config.toml
dataset = "patchworks of several textures"
label_smoothing = 0.1
final_lr_fraction = 0.1
Rows from block 7 of the encoder of a small segmentation model, named by matrix and row number. Rows with one number belong to one neuron. Each number is 500 + 50 x the weight over its row's rms, rounded and kept within 0 to 999. All counts start at 0. Numbers have three digits each. After the name is the row's rms in percent of the matrix's.
After each neuron's rows are labels from the 100 images, of 14848, where the neuron reaches its largest size: "peak on" is the class under the peak. Only what is clearly more common there than usual is listed. The data: patchworks of several textures.
# gate: MLP gate (encoder.blocks.7.mlp.gate.weight, 512x192), inputs 0-63
# fc1: MLP up (encoder.blocks.7.mlp.fc1.weight, 512x192), inputs 0-63
# fc2: MLP down (encoder.blocks.7.mlp.fc2.weight, 192x512, transposed), outputs 0-63

gate.457 099:497501493475501526437403607450518492530447492345543555497429527423507545529446536498460503553560534505439478479534493616475462433419484538450448518453501470533561505549499501599454487487484469
fc1.457 097:503542544530481410503445509477406394471506549459416519526522551445411573527456610438452564611561460504564565587457400537559509509411451520419492508526597485544560489602522405554448533465510479
fc2.457 105:422445485412593473497551473512462545516470504562577572502554427487575537531448502564505517388492588533476599446557518480515426490443600450517405596473567590507519530455507542384554506520459511
peak on: diamond; zigzag

gate.196 103:420506483468412501496423506523452567457445481550498533552500503549484476525540555493543482504547528459552390543533424531548584575443493429462532495511596463545501538625592497546550554554418545
fc1.196 104:480478497560465555480480487507466508448426505551484463505578473507511482460440465561525576494420505431524483503398503497548478464588504631607470451515510422437559485404520522577508459432606479
fc2.196 107:623550522460522445430440528522561474443447554543382513432490482472475498509485514491445530518441448501440483522511537481460421484479448424489577448529461463510492478469483449526424557476462622
peak on: studded

gate.111 103:433442450437439556460506534475449501489609542441595481528522380455547501509419547525569518459479505492425532523447535559400582493500483562628481534521450446533482494475457453490503413528498457
fc1.111 095:566516508542485490473564533395485479511493529452519460488425619553515487417487487544481515524518477520528488425556553564552443497466576467429471494477517481472523599427505504496531570541451434
fc2.111 096:463562513464477558580430487564542526427562473420537481469503436472539454449548501500494503534469496475447466597484533443400587525523462583531533539549419474514532480475571477579480486492542564
peak on: diamond

gate.95 091:554525506474503480540575529464542508476487522570465502413558447477469429472506483551433502494447483481556432572512504492434489494460506553487450519465560554506489480473507454478574494474533467
fc1.95 090:546447563440586494453551524483458561485502434399466470516494456447586571552473532418521485563480483527572556511536591412492491437501434538494551507422491538551554522465478514496543463522570518
fc2.95 087:533545512478414408476560516417503488487560444430526551500438504546371478507539500451440435577540508475469540533492462586480486551543549501515520502486513517441437552553489514497511614515474459
peak on: bubbly

gate.212 080:504522546539487502489529548516426560473495525504480532417468391395513490474542534577589504421497554505504474514566503549432414527521431514512587432462526467463488542494530490451490561486557467
fc1.212 079:435440501507505545458460461504487510511514497477603440411452416423512495501522466483532460531461476422474585395609497377506542496540480610507436542581485497514406393506434444543477479460455566
fc2.212 093:455559555428506508540420526538538464522422538435462389477494524522534558424535513517438514473550467468444453542590520410421419432485483474529511470410430510438596464459498462485510550559496636
peak on: spiral

gate.368 099:511564443420518377587447443456419525521583439462551544496467555561589460485524531516563457532524543506516460607454501492477518537594577499378473588511444519511454490555440522530502527508476506
fc1.368 089:491632481408538467462430494554473533487518464556541583554480471573421511470555541567534539388463553536514471544422499440408525564539546474435489596601467540513460471557394441483414546540467541
fc2.368 121:511524488498518499501501477483502511486416540493477499432475525448514557508494495496504527944484504522515503548515501528537457491527470501470531499434468466535479503474535497486525469493553475
peak on: cloudy

gate.378 104:455511509558432467549513541518495535477527548541610461510469558431514521495536556464515505478599519433562536455569402458460588537482542438497554489547579555539518606536533493528575540567552528
fc1.378 100:425531496434485541514416536501528549541509487489507533552536494599561452484481546452520549536505548524484501550524513549393552494428459470468573482495529524574408495626529487520527649537470545
fc2.378 101:436425511520499486504551470530519452457454471448557513502517564499524663521542426509489407488592469515576498487521485534563484481508559516460441540487514492464503523433532480461432437500543365
peak on: studded

gate.400 103:491554501427491513559462528409506453511473558417492535517546459496452479559551525566567491473546457504449550544499492533497555566483614482338389522534624465489513414481519453401553514502455477
fc1.400 097:524500467429557460495442437480468540441383448468460569493463542513467553537561536497524528440439448468566612535477513492476517537563522596448559458529574529420542548434433579491441421605478474
fc2.400 100:548488633533477492445420478491506415519504475562577397482488525594536413368461469510498410483442484550554516508493535438584523444458445498506386490477539510478524526555505569527520531396486450
peak on: cloudy

gate.203 097:484540543523473517484484548540372425488506554427502593444426474494547457444462514577574515369498462456506530482533564498483500536476533525470549503460534527569428456491505520406553525431539599
fc1.203 105:622470487463523426408452561499525395539513483501489566520557533505413484519486625478600527558585483559506495550455469538491427419523578404533501480500475459485567540429499523463606467540545396
fc2.203 095:524548475513468490500569416555475596401399455506387547560507577446457509514645554464545522513391601470466533449459475412531521552585558483514499532484500472556410527476474551545475431518387451
peak on: rays

gate.324 105:453459465522441556604491516471532479545504550420505459523504390522431607550459460531600521544453559541612477510539554538438547568413492483471535429496554451547412400484579488497396480484559533
fc1.324 113:447460593455510564408511517460512480551481525522543541407559550521550438484500458453420606519447553513458530473478451460434476454603404507509513499517535491530627524486429465532519531468398574
fc2.324 112:521505457544477522456507444465443484443552439552489486439402534568515519389479538572513517443481538499550517505540549489600534544633616451588569498531506507431411491466390447478521473410505558
peak on: spiral

gate.14 092:387493584444574556483526553425492539504500489531485507483581401527425443486515581410462498530527568423570613516483622498427515462486505486480580527580440508512492496496594516453507556510554401
fc1.14 096:529509406386458565523472497515412428474488482464547630587557430567388444513459448555492496483503474490524583371431450500447505597463461500512617470415471572532517491543495482422582463441570468
fc2.14 094:403570553486528460471552557463571579428631482589488424499453481492544477444542679442584482474537475392505478522379529529485510488525470445484412534565494500456463470525522529489430540491494563
peak on: diamond; triangles

gate.331 095:448501530525546520536498512552614553488524457600528500499447484499390546555460473499467522408482431497438547565426517481568435442530517508441502532445531572542521503485450517571511441514497535
fc1.331 105:520434457502449431489494513537467426491488509452550487518556499431529529429494527416515525594622478427534489483546506432444533416504429488517453469509521423526470457510521546468553449568394462
fc2.331 121:547430491486549506503490588479513483526493459484442459556439561444447376503464464399532466403641495441487501517511429500384478443539459543505505516564391492500547444505474561517470484523637587
peak on: crosshatched

gate.407 099:518553545561446523421574550526498471463473575471469553527479534436527539474545441515525436497531554491450446470555574492487517585583499521523476440442484565511467488492490552526593554540520478
fc1.407 111:519559554514443515466552467507485496488447528498538586478515490540591540432542436524514534409608553523490508465451541453573562525479414541459502475511483562427454518498490510506479520573504457
fc2.407 113:430520436474532511509517454516538426472509493484413484542503546482512461412504497555484536620451484401421506506412450427579434449527475479566536424564563608546507457449568454425477496446549563
peak on: looped

gate.124 110:520541401477451552538509514547478542545511440555470437414524522647529505426550457500563509488546474502376511476539475574499552524410509526469489470522485508550561469556579439419548466517581497
fc1.124 115:529518558507530508486477502534483516576532498447517476559506507412516458625448505565463531578505471465494426478407448432502450461561571531559532538434428574467379429430442548576549517531487465
fc2.124 108:490567536574474524499513514544504374502503506410461490478532440547589548441473513513459582358418608509542474485523486459405557533590597434550503461455551518454437501450460611482464524526574499
peak on: wavy

gate.104 089:515552389539458455519463473495483444504526522543519522520552498541435457475487576443457374472547575424553511520480550510461509543500502475517576473478544493475464590592499467487500586510422476
fc1.104 098:462485374331371483475490438442400467550538373528431578536556469546490462455455498513518522404492512463461530469445602523514527566504497605463528481482411517537453556485502537553535399422506507
fc2.104 102:435445526517493413439496474500547509466475532566521460575406579515476493447530520497535518635544587538480511491516529517501430547472456599522440511522581583494493416504512524461468440498557508
peak on: cloudy; veined

gate.113 089:463572457475510449547540534489538557513564538444602530449517434425481561523479528471543573480532544474490472602561534512546548481488547513513505495585483467491410544472476508517454461477460514
fc1.113 091:567569453454472495494464490555435485503428483438492462509478431492566540492467596443511469556506459511489523494532511501434437434498516494512541631459449509513575494533469569536553489524538557
fc2.113 084:500572488417544524530451561540576530464540468473565486419536530470599559503425549542568594508610441520533498585567555530513538539510586458641552535531492466529481533555467527634524476518480565
peak on: camouflage

gate.24 100:518522534504523459536600542453489530536514515505439498424486640496554564559484557530429459492505451504503532471475565431497544527449546529501449477499443525559470460603541520562554507549497587
fc1.24 103:483503550487490630510497504436395568443416492587490574475498538519524513563468511431449432501523478502485589472451546488476436551460495532617476553506415541551535482577511595468483492503475587
fc2.24 094:523526490509502448403492517491523489429513540586502554500435427526503455508545471499497478636438443506639534537515467507575451492504445564547476614532433447456530401429522420507418500417434510
peak on: wavy

gate.403 098:494521480526457463481551483460528553531478501573455532514390484522467476513532552489536538538469578449484504609489436501505459511562504425459497391471486486491420486510537576471515512485574583
fc1.403 092:455570453455457560490533538481449459454604479531399566417479464391513498470509487541471485455466565512573496517413531443545525550474456503543444422489529530496566469549604408417534512560490431
fc2.403 088:410519485581476550520487510435497494487435474511497383548513456443504496520582471532455620684476486461500425627473502399607459492508394607578559451443462579590488445512537473512515516490562520
peak on: looped

gate.180 093:394403579523481570541542480488587568486562431507466423580471471483544578536524497531518424473442522564524434507514444509562479510510469495526430614600469461476572496489390484481501526435417429
fc1.180 098:452473638522496501461484458404440531499484387541476405482398447463529478435476541512540464542634458519532578537571416543441545469612529527521476606473496572560428493467533492527550447490594519
fc2.180 089:491523439473407467557543408525544508494436569536465517534537629447483481503493422533570516512493522488494535480479457466510529461471494481435526462496517393393483403464455524481415556488547452
peak on: diamond

gate.96 114:477458482512567525505483525573440516524494492495525469575478473481412474582544515518509597543491551564505590462511571522481507435530555451556515537510505528540521514464551478543443566557457513
fc1.96 111:474522560543501590470438445499509528572448463535515474404529514434463566490558518566464401534509570454503446597480507577512438438565503553490486535501537491472441479423527496566536450504493537
fc2.96 102:634472463543540595430544500539459513508521467547489508563483504488488511567474498527497569573429528509543504388478514456572539495477505507495560476474546524482529612507532537537480554498417490
peak on: spotted; rays

gate.213 111:418463565485544544598550509406485546500508461534519511483441458375581593530497487458416397497472497416397470556483545444559548522448409499474492515476442432544443468485518541472557548547571586
fc1.213 112:493488536559452504483497523484451583441495564677575499450454403472527548540470533405529545587486533554464600448572523514497516549565483497500472476569493533540533491433502506566483552559438505
fc2.213 104:494543414484535408490461529381588431462425474506454563500560564510443404509465381482458443526384490561520476531438415500582396526534534481542481384438449509491524538507538494448492452431483486
peak on: rays

gate.391 098:525511469490549479545554519500489456499446460561489582485502471610458472514459477405420545470470549517415561467399477482614436527481458437498594471574498549514480485559523523562501472420511484
fc1.391 106:508514481477434453528506533562475467575534524382535517446486615519426454528544523447438430466493595485579475529465458488497541446489493395501462461462509493547546534460431547507464459404453458
fc2.391 094:515477455581560530509553439477475500415516548558470462541528481550453520470474451381519572494432554507503463440489541486483511573516535417425494463552494443506430563543475505489548516438550527
peak on: wavy

gate.285 093:491436486491540474491577555549539506562522548506576494540555506444429509555516524543514555438515477558566559538472451404548488420524625495498458583476476572432506480455525512579505491610472554
fc1.285 090:452425470444461487466484468523463474455615482447440499580524469568449539553513463457467430513551460518440496566558469490486547505489434412526479473518573543492472483517548472453483551516569368
fc2.285 088:479499513465459493475492544421557476513494526503479385510521529538517443476487582508487474285478560486557576536482507443520490504461395501459471576465491467551500564472559479546409503511516541
peak on: veined

gate.191 114:430470565480529562521589511608422562520529584500454515455498581518569472515536443511541511301441513549514517494474488487567473564515470462420555536519537442480451491548511506427419435484484529
fc1.191 116:440594514514483522564520507589501501495444570513486529469430534437526474476518419518416563508456454463500539432466552429511427475577461488538553529429504448555397440468516537517452510492436565
fc2.191 104:447512490566478490487414566438511443506474513430494518511454436566543473407402414516443508491535407554503461491583484486504471408526446569438526449541526616475535434463469557538467560398605614
peak on: spiral; rays

gate.395 101:472478467452508423576576405528426488417515504555527450511557446466600485423564550536422524497554457507533529569531394513527532503480612542482553564614520582477548502462496613545519525451573442
fc1.395 099:463433539494407414584512555557543526497548532520473469500571549509453391476474574547546463524572423466420443539482441567527471474409499491496552498568507413484622507454445579626570595448487498
fc2.395 096:536498488471504494448534481483486500456497534387520470504474490440578556528484458488452448399453604472470477473484586467605380531511565493556506504462512528565488491499484427442538493522534482
peak on: veined

gate.150 108:496572492514410473576473551432473520466531524544590489507568553485436559462618561498496520520477537521496534547566577522502591485380521505604589522500525514456533481566640511553565592537528526
fc1.150 108:504476491476421566544471472455523506502471522514454487472563425514412508574477505532495518518434512510429471508528580528599413505510469583671468553496479493435662445420485537483423465472464426
fc2.150 090:461517479585522493488479497579563496523597564474553488496495504512604518521511570480464531448522489426479404562389443488511514534426403493477580457577526451614454557473467507479448542476561538
peak on: studded

gate.4 104:524491609579409516494592483501506539413536559541489517506528442495464578522524532549427442379526512482527492539484541480462566519495498493566555491495462618465627440510491469451562600571515574
fc1.4 105:401559511482485488520525457491456498439400514530511421499484484459514560429464479405491544479543596422440505575482508388494529449500566437496471485474419588560533457559423498390513628546511524
fc2.4 101:454475453481515515499540548466553435487517484479462509523584518477442551472562478537557468626411466520490520537513427448574388538547455482521544439540566523569409494411500499460446484364465536
peak on: looped

gate.205 098:484552471538504563535450507468481550427515517446519545540431464567459560558525465503460489450467589516557484543562435475488582554502515491515585506555553539530495492585541488506513561514399556
fc1.205 102:596518521499522481551581557470530477508495460463507506436436510538517498423510457511498609459477494577509518430461490406531458444549567463583506463497444527432517432494519604480516553483408518
fc2.205 107:548469533584543396467531515480503558544532604537453471482442542477475455515478441494509555533474543516526475518436490535509498468547506503452552536495532481582435471501471505528484458498515542
peak on: studded; wood

gate.159 091:406448521425467530478432520551483495547537500471627511474496499466501537598454538466502494511522499441468507466465492543423571471449506558605507504500509496518580550476488500568454399460522525
fc1.159 092:524440566512447474581556543505533520527476425556539435457462551518492430473553330527473513495514500480528420393557500509480435439525626413434472488501491530441575543396457469559496495505483490
fc2.159 097:474523460470430541538504413517503470432618536401435433542478418530524487582524527492470562571522488509445503487369483478453531473514385500440509595477471453520499579498563620601417523535459579
peak on: diamond; zigzag

gate.427 105:452521496583413466515540557481544452447498520531486454503481478366474579517506470482471476518480486442451449491524507412549540458501552498470494436521478473430508488508607484479575473456530492
fc1.427 097:486509528443551504447492491488416490552444542511431476500470451567519441434523534498523527496527532503425522471493537452493547519446458528521560515499512541566446495502444524550504550573607482
fc2.427 085:534581421456498481450504455480501465514550519484429398558511477393501496425439503529493452456529559459528530528580528509641415446527579492603504430526517511446542447559466468459471467502537535
peak on: spotted

gate.412 104:476506450426476485470512430516475474477564503486559500565466510553434608491462490508599468538515580561439554536480525500492543534508513519535543567474481508585556541487537509508573469421564546
fc1.412 096:397520446405484585415432469552533473457509465468511505461560499420489454558444608517550478441528499451505499535445476495361602467542484526521493477520511428479508483579430479474532370480553480
fc2.412 118:511492466534587438500477474533530505511424568470402577575509485542503581492462454492445454492513536569595494565612453545514465467508574510504481465510581467452539446523490506490581550417533584
peak on: spiral; striped

gate.105 098:485471445542488499580453464439599480491412430415535555441522452508537601575482455531522516397441461546529470527588450518551423554555514532475477515533504527359536522524463492581507478580494427
fc1.105 108:451540454420495525550508518539408513471487547545533586629618445569447532547476434571490542487463506546431511442503526536435444557557520501514564519440493536544569528497420530401427514480400476
fc2.105 092:553497454553542437442508479486577426414482534502443589403536555506476559498339464488504546488454480515504564446463601486531578478412525512514375434500590518456479524436559435418484497507467434
peak on: rays

gate.377 102:498539570536532486471533459624472521485541494574506522476578497507468446531559461576516579379544527567529531494487439486600498524518526529525599461463459479592491481521507539446515436520536506
fc1.377 095:423486533477489536458552576493465556489537545535501470467509530473463519556465407518379515565517524450487538440490500550541554446535541486587565509444483434508477417501559563476514487471486515
fc2.377 100:454453479466433475527407549505506495503470472462423441501514509617580576529468565533501515447530445544501462565462458551491474527594464511467467455501465588487520391483454509575485506492560544
peak on: rays

gate.465 102:549511470433572441478580524529614500390491501473519458514582497459519418481473426603444559423553590517486483561463418509477505521387451467490483581596392552542512434570512524489479521539542418
fc1.465 099:478405584545455536499456518573477506534447557507544493493463572556435509469513554475534556601449493454509523520539423414477550346489462540561491463489564547460537481503451521461406511559425492
fc2.465 093:548514519499486497462396502506466447535519489451430496511408487495484512481486492461528466317414442555540472482459459482584487402506543462520524530445517470422425534577432426440572500627523468
peak on: spotted

gate.202 090:423495499522509462600475554509559485553470514509494457450467491500467474463596564494497603463508491537581485509462579496486481478521565552523547561566485488485518463497572574593518509570515612
fc1.202 086:510411524436502427575522521606527495499478500640526491585489473385499534512438514626520514508543501527459533499445420560460443522487555502467530524487513522478538563455501509550588456515454524
fc2.202 081:467567489584568462506495536497485525538587519439485562499516516507588669477490490407499565644412477496506388514502511548465497415473499465523600513539510423454607473484501455401482508475517511
peak on: veined

gate.409 105:529534462485504508534524471551546404436481521521421496389494418517533551584460505447526546496514522497449431516491462435578402501426457490479514483497471477531485494559556476482534462528511506
fc1.409 117:490510525539508422457472491540592424504541504468530462412425482423471509517516602478594451489521523485509438541583420523463405453517441460415391482580495423428476500480519433514549483499521485
fc2.409 096:494406532473445504537532578513393555499521466571599552549558521495517422466485462489515401450554488525513422466472540503421543528558535477466430600482515445482515579560479521500546478501521515
peak on: spiral

gate.257 096:550560584606461510482429498431395440516489534501497535526511487412497540498428447504504441410439456435518533612513612539503495457507528599538486437477553527519471500476496534526594487549590506
fc1.257 101:501524445375533464508559497578475601429522526522541529523484545531546539453482485465467507504518621587465447491512393440404554549419504410460529509502485441458511514462492545505422536510493525
fc2.257 099:546572590514504455512454572506452497509506524426592489520482599530494561456476508524596468497469462453519571558484475466531459558537424482523517544646530530550529498542561582488457490541484452
peak on: camouflage; mosaic

gate.184 092:497496544468541471485499592547543571501479567628534503507558467466447529527503548464612471472413529527561565523464483539564487521542403598488506526545575444519457438470481491480507524557508531
fc1.184 091:492465502537450537533426578543524522534455484473451571618498450465423460494537531463541509529447589505552475470576496545565483483474462468401527482399454486483547494437467466534481444479467549
fc2.184 096:596460478484420549535588480436524547448527429518470590479509511472480439558583607478514549380589600504497581516510462498468521550462542465459458556505468496490537543508509515525531534548519475
peak on: bubbly

gate.273 100:511441498549560474373529489553473543488489450529482542494429539408554485448461500427458491501575523486444590438454507577456570496589542488448500452457455578520431472474471516535523446457488597
fc1.273 100:480451455485424557544532578466530511475535499471528510590602435577462474501488502548523387568511541456587425497472583464507431503493481530607433537588499424485568511500558453484496607577455506
fc2.273 085:428528455515472465572557524477469566565524517497439493473527495509470500502544472459513484481411472510501495549599445446539522529477559549597474486558544512554450467566493563657490524559383500
peak on: camouflage; veined

gate.298 103:365490583586441506562511424522435463491510543554461544560538449438428521502483485497516528473446497484516505597627468524583574562574542530423518564500557551520456520485415516537494515476511501
fc1.298 094:495493585572497523461539461503458528475507504521541476493390448428440449507405497504471520567509500578478507637487434462505485520535486486414441519612475518572456457528478518472490447557504517
fc2.298 106:499549479486499534496481589545596514556528490550571540439503481552505520541558508576456592365415470478536512475507599518444475532467496513522564591425585516452552498446511492622513482437458499
peak on: crosshatched

gate.470 098:474523547429468491579427584487397560515507479554568481542489507604535505490538485523549494396534521468512475483433508482475510547584491412384493546534507406457497441570470405526459533562500503
fc1.470 096:532464562516489569415515541403455489478471503577457513574551481477489519520374472515520452571490525522527532487424455508524596550512473502586541434429581534573530424484550503484572552485576551
fc2.470 083:530497494483561497471531572514523424561501451417553459462525519484494426463552500487539498343440459454531494417475555487549454366492528463410496447488420449371478520463478472518515505449447546
peak on: cloudy

gate.372 105:489494540523520523539492520422541485442589490539559478483532367469532563533543565516442464519512520549534578612536502574508493582515542588498539565459491511521587505523456501481544515505555468
fc1.372 105:543503454473478443391511480469500424449484520458566442476524536528449442453484422527529552557485451524449527375417575520441500435483506514553470415402478535485451521448580515505565482479467556
fc2.372 125:491534504560500479378468454484504579500553456528521485557471464544497458517489499469416475500516481439527543573393459488509551474536553526504529474526496566509556599517478429578445495461490534
peak on: diamond

gate.452 099:561558551531481488481462526498462542538443568489499630515510513532446535483510481507499528519461421359543489499519526522425512509545476578500533430551519499575464473467515448512573479479496552
fc1.452 097:521521507594428526470433523423518527515511500522432481522497459443564433453518388474461463491518453414511452562488619623511547486484542586566510430552504463509505526472530462476528405445509504
fc2.452 096:483392442485506472548546375519480519490577523485521479482508441574444517515457554509413475347539548542459538398446544453436539453437527447569530505421461497531502491470443544523466477451363494
peak on: camouflage; mosaic

gate.155 108:539507475560555423473467554562561443521545552494476458520474498553415600533515655500506555502532464540500413518543498493554500438580534471497452449516555426504448566548541443519548443550556528
fc1.155 108:463432505538425550535467472498519443506496443480441453432500427499537573467467425529479497505410568505546517549618543501416512503548533468454516468553512516476479622424468461496412452461504552
fc2.155 101:517498509440509507440544568547461534485435557571500487476492559534421523399572516449553556411485402591500450448465529482409450530553553547457409596509561551539421541523523590508520519652514500
peak on: rays; spiral

gate.279 100:405516551538432437491545480450496472538518440518531507546488487523435537459460460602564470460432560490543592513458525493563579418543568547490473516431541513548485539492578502458520427401525426
fc1.279 097:472523462538634466497554533562515507528473524530424492537506537370543481544531516491467571528474538494494497536547531478493398501511525572522590473456498456569524403553450545516512474504563509
fc2.279 102:518417485529497524518513555460418449482521503402467374483444475474470506452457553501544442467653565549528534519539439459477566516543461500479509541448473534494567453518555561503609475481653511
peak on: crosshatched

gate.335 093:516540526557546472446526542476427461483425507405550555440422477471513561483534397504584507509456514556459492518557555390525452540480392533496491517506511484485412471480509517532544522523537450
fc1.335 098:520469539511400632472558537541467497514421526477470576474530371418519495410668418560510483485594473568534489405520507501498595557516465539415394560563444505503433471434485565443518495477486436
fc2.335 093:541497498459522532457562506523476441489522517565466473524486531489511474453447450526476480596486458461523511516426431498618469433521541477508597447598573546512444461517467462475551477517517504
peak on: looped

gate.359 099:455603479466484515491465462546517505588530508542454500474469516492446463516524564495513513375529509424494546557490489400511434445512506435457399535525467516429528596503481476501489476599462555
fc1.359 103:516485588476536577609501470548521478517533409440546513433483481479582588477520414496444490468493497423503448515462540499573430501506473471376521483522489442478522573548392532449499593570501455
fc2.359 087:421548502445489604617507423501435534505610454538454501570456548510439554461587547548549432392522428631473544526500474566478508482582577451462479560524494408513480513512480507529450418515449443
peak on: rays

gate.453 096:503545495514536370461575435479493487533524539547556593519429533423558606520562482398454529510511616502511566556418556532477549417507507536505548416464471608438487507514546542544556510530541565
fc1.453 095:409471461467434521625507523499451546428488552578492435491526411509468455409523567579536443474457592494383459470528574452443489520447513509568441542569481488498567462474526489405573614568499438
fc2.453 109:423487459543516530575517439518603552505533475499493470476537575482506519510610458421523517606499464504411505594534523452555439545511486498521471422546543563632417507483522470554456448473540486
peak on: looped

gate.287 098:511470572531494558488433530543441495602595544520582537476531560470479524519486565444524526463538503531491531564548457541505535484480571462480527565452543542614508481611516481538493500499463557
fc1.287 094:562520482521562535403453469454429465566446489517523482429537443467380513523458484499370460484507530423535565427428398497496440463468445616495460495531426551598511425521521509539457497504404472
fc2.287 089:561521447479521369473563427445477419475581530499482518463530457434519499535653502558449473436503534525536445573452512418505450440386464524446458452487488464456500621528463515507399577476532400
peak on: bubbly

gate.468 098:499558488505486490527467563554552446525522372524503522558495485380473506492451576467581554461522484563437491537468447508501535456537434542530509496514504534523496634527508502450544570553509474
fc1.468 097:484453509475458539530579467566451459419552368481459474466561507497531576481492464426501562446611529486404508510459532453595425477497523537520512538454440503533578445507484500463443473537511542
fc2.468 116:513454495514609517532509459521447572490532546532595549518520556516556596472438498445557496449474368539544411472450537569455507518475518555479550495529562492496494519496447609461534493485516510
peak on: bubbly

gate.75 087:507472409482436463562493534462555449473532461509476535486531487382402486405471514438416531492539530480518529524470584536435554498553511472438559570484459568512451436522623493542506518516541552
fc1.75 094:557480458522513391526455482415474425486587402479486558525602539429452539535438465535443553433471451497539569484489578492430512543511492514548542595511509580507454477550640490517478481455536498
fc2.75 120:425490478503458453519538482496464432448447509567504483523491528404430471526555551501554510722555564479535478536461503461448500511529512494439477512504515473385455482502487451499519505485510496
peak on: veined

gate.6 100:583592462497473468470561562538553549485444574565578530525519559416541445543463527494628473448483468477488466517554447580573562554582487488532449418519485573501494574477520457550543557475501559
fc1.6 104:453531519441527632527465458367465552485468373416519421473555448583531474506450436435424474538522448494567498419437618492541534524493520530521517572490477440489596412501520458529478482457550452
fc2.6 095:579531515517597562483517477538459583500479549466534539538516531500499551518470426495580493415475408538507440449433556530428567547445493521562512429512522486496536502523454457496504443506546429
peak on: bubbly

gate.266 094:530481516498608519531503527534422514461597525584498576536555543508436479503417566478460445416476467565535420496487471527447438508521391506510556551531587518556476469541602455471473502573501418
fc1.266 098:560414451543561470459556482561590533502579514571490534508462452516432504432477608535505482524513387601434402440496442581598486527476508486543465456496551456511488525453477463437515507469578530
fc2.266 092:602596484585441544475479490493485478509490543501514471506593512462522508551504403574507501357418518489452500498498461492550543459480576424528597529446462541583500452464578532570435535524484497
peak on: veined; brick

gate.250 102:514468488539451483511559571523414495568509566513426456467540563537550505531575495513557531532505528469518431483599570554434514521473564456565466554563489496478490590482460451530454558522483487
fc1.250 091:494495515467455479540501534479361441422540540446625495612554430499508551498419536489560523408456444509549549533503530546496559480562551545561472430419450417499508490578487440426557357490402529
fc2.250 094:535467500521505594434548459508519523487566526557461546443437466555567472510589505510541502464490439481479489452585533434453522483517487496447564521496500583557498514467598518480492565537544500
peak on: diamond; brick

gate.488 099:561574562430477422486470455484420445534503536437461582480557463484491429480521511473548454468510357562576493550499517527498583531600508552528497479487538527513423511429562574492573531451520514
fc1.488 103:455527517497428600528462449500537586494421512450515419512503542481480597508606399611479581459465548464519466504550587502566529494430531553593586484489427535459566484572445433536472532452451562
fc2.488 083:504444492547572506552461494481557523481524465566497429537510457497574402422456528454425548407532502540556530485563483575496569468461431534431452544473583420461460558501529484587534434456474522
peak on: bubbly